config = dict(
    model='image classifier',
    dataset='rendered solids tumbling over patterned floors',
    train_examples=195000,
    image_size=48,
    crop_scale_min=0.8,
    horizontal_flip=False,
    translate=0.12,
    targets=['light from'],
    num_classes=4,
    arch='res2net',
    norm='batchnorm',
    hidden_act='relu',
    depths=[2, 5, 5],
    kernel_size=3,
    stem='deep',
    widths=[96, 144, 208],
    mixing='cutmix',
    label_smoothing=0.05,
    loss='cross_entropy',
    init='lecun_normal',
    optimizer='normuon',
    muon_scale='original',
    learning_rate=0.014,
    momentum=0.95,
    nesterov=True,
    orthogonalizer='newton_schulz_5',
    adamw_lr_other_params=0.0019,
    max_steps=5200,
    batch_size=128,
    epochs=3.4,
    lr_schedule='linear',
    final_lr_fraction=0,
    warmup_steps=150,
    weight_decay=0.04,
    adamw_weight_decay_other_params=0.05,
)
Rows from block 7 of a small image classifier, named by matrix and row number. Each number is 200 + 30 x the weight over its row's rms, rounded and kept within 0 to 999. All counts start at 0. After the name is the row's rms in percent of the matrix's.
After each channel's rows are labels from the 100 images, of 14976, where the channel reaches its highest value: "strongest on" is what is common among them. Only what is clearly more common there than usual is listed. The data: rendered solids tumbling over patterned floors.
# c30: last pointwise conv (model.blocks.7.c3.0.weight, 208x208x1x1), inputs 104-207

c30.70,093,221,160,140,241,195,203,187,255,174,225,255,165,152,185,224,203,197,159,180,167,206,216,193,231,154,176,215,250,182,235,195,254,207,203,229,183,277,201,242,182,194,166,212,238,149,190,156,208,166,164,244,221,208,183,253,151,189,194,229,221,187,221,204,230,139,182,200,236,247,192,265,216,241,252,214,220,221,156,184,240,240,198,194,205,257,221,204,236,172,253,295,227,241,255,261,211,212,183,238,233,186,259,198,265
strongest on: light from behind the camera

c30.178,107,201,200,182,232,186,225,256,246,189,173,187,279,195,264,137,172,185,261,167,213,223,223,244,212,217,153,203,176,159,218,131,275,161,244,182,238,171,181,241,189,176,219,168,191,189,230,181,207,181,203,217,197,148,213,217,221,216,202,189,221,233,155,222,210,233,209,133,208,167,228,218,206,167,209,191,209,224,207,262,172,172,194,177,143,130,188,224,173,181,214,207,212,194,218,195,180,185,185,176,169,197,221,175,194
strongest on: light from behind the scene

c30.201,090,124,245,219,167,216,218,158,255,242,226,227,214,137,191,172,208,224,220,210,213,194,211,173,205,161,176,205,174,179,256,264,195,148,198,150,186,237,209,195,211,196,188,219,234,185,197,212,251,189,200,159,250,245,215,282,177,198,212,161,186,183,201,218,186,164,213,194,210,244,222,184,213,190,246,209,175,236,178,243,162,234,199,209,244,213,181,255,214,219,170,213,256,305,245,234,142,205,185,206,172,196,220,150,146
strongest on: light from behind the camera

c30.59,097,209,199,247,230,151,182,237,191,207,206,190,226,211,318,225,186,206,186,171,224,183,175,130,197,142,243,172,206,252,240,228,244,190,264,239,195,210,194,213,211,215,256,242,144,231,210,250,182,194,186,241,212,181,182,191,267,198,156,213,136,217,211,219,148,209,176,200,202,232,193,173,244,139,245,216,233,240,165,239,226,179,218,202,202,225,198,217,242,180,145,219,201,221,224,184,187,223,140,167,218,220,242,191,230
strongest on: light from behind the camera

c30.151,097,211,208,182,209,193,243,210,203,173,202,261,231,180,179,182,148,194,206,193,204,178,239,233,194,195,172,185,138,178,225,189,232,178,213,203,204,214,181,191,236,232,203,182,187,199,219,182,191,168,166,222,221,207,212,261,129,194,192,232,172,186,208,239,236,207,200,280,210,167,232,258,201,201,182,229,214,227,241,208,216,150,187,148,217,146,194,163,147,203,235,152,218,174,207,164,205,188,253,253,236,125,218,221,156
strongest on: light from the left

c30.67,102,190,213,167,162,231,159,228,188,239,188,192,181,215,181,195,177,236,229,175,188,191,191,236,189,240,208,208,224,172,219,196,222,195,163,204,226,211,247,205,221,184,185,181,176,232,187,235,189,262,147,206,209,205,195,178,185,190,150,180,232,187,184,233,149,205,236,217,177,183,222,133,210,218,211,163,129,278,178,199,205,206,162,176,245,150,177,183,198,158,216,180,191,212,169,230,220,211,255,249,143,148,186,204,149
strongest on: light from behind the scene

c30.146,098,152,238,192,193,214,211,214,217,184,177,217,251,217,175,181,221,232,185,180,187,264,179,242,186,156,206,203,183,220,203,196,208,166,194,166,222,177,189,245,208,224,187,205,192,175,216,212,188,221,252,164,206,222,236,155,130,207,220,174,167,160,208,225,207,209,155,278,231,186,148,205,205,212,221,185,195,216,172,171,151,160,204,203,247,223,159,185,217,229,240,233,183,173,177,252,189,157,167,255,236,167,241,203,212
strongest on: light from behind the scene

c30.108,105,220,145,188,173,217,205,241,196,219,182,166,200,217,218,206,181,210,240,209,206,183,171,182,198,222,208,180,188,167,207,216,167,152,207,224,210,169,196,179,243,201,203,186,179,254,232,225,224,180,180,244,223,213,252,211,240,184,124,177,192,239,239,180,221,183,229,196,236,207,188,157,180,193,175,185,243,186,168,179,233,166,233,260,165,248,209,210,219,213,248,238,188,164,193,138,132,195,184,221,210,221,172,206,250
strongest on: light from the left

c30.183,090,200,291,221,202,229,219,240,196,224,212,252,159,174,190,199,192,234,191,207,162,163,200,193,189,193,201,209,205,251,202,193,147,200,192,213,182,230,184,167,215,207,132,214,191,208,201,159,188,194,253,203,208,150,196,170,165,189,237,194,196,292,154,264,278,216,193,216,193,245,185,232,192,222,202,183,160,149,206,179,221,239,232,157,194,135,184,219,197,243,193,134,206,180,189,180,205,246,166,207,175,180,191,173,252
strongest on: light from the left

c30.76,089,269,198,212,197,217,197,174,199,191,177,200,218,238,192,169,229,205,231,202,241,196,147,202,168,204,217,215,150,163,222,174,165,241,233,233,210,163,203,168,167,189,236,243,219,169,253,218,217,178,169,249,179,185,192,209,249,235,200,148,129,230,170,266,234,174,228,148,237,144,218,184,250,197,153,179,214,146,254,192,229,222,205,224,154,204,232,240,203,202,187,206,191,203,206,192,232,211,180,242,220,233,174,256,209
strongest on: light from the left

c30.63,100,160,200,204,161,212,221,306,218,209,175,181,181,169,221,180,213,147,175,139,149,214,187,226,187,169,164,179,188,222,280,206,180,167,219,184,256,149,211,232,233,231,205,216,188,196,205,207,190,245,159,174,228,191,116,304,226,216,134,165,198,206,207,196,179,196,168,175,109,194,170,247,155,166,160,214,194,160,179,240,206,213,167,169,163,179,259,197,196,175,187,196,183,210,288,195,230,149,178,167,186,230,194,201,253
strongest on: light from behind the camera; bumpy ball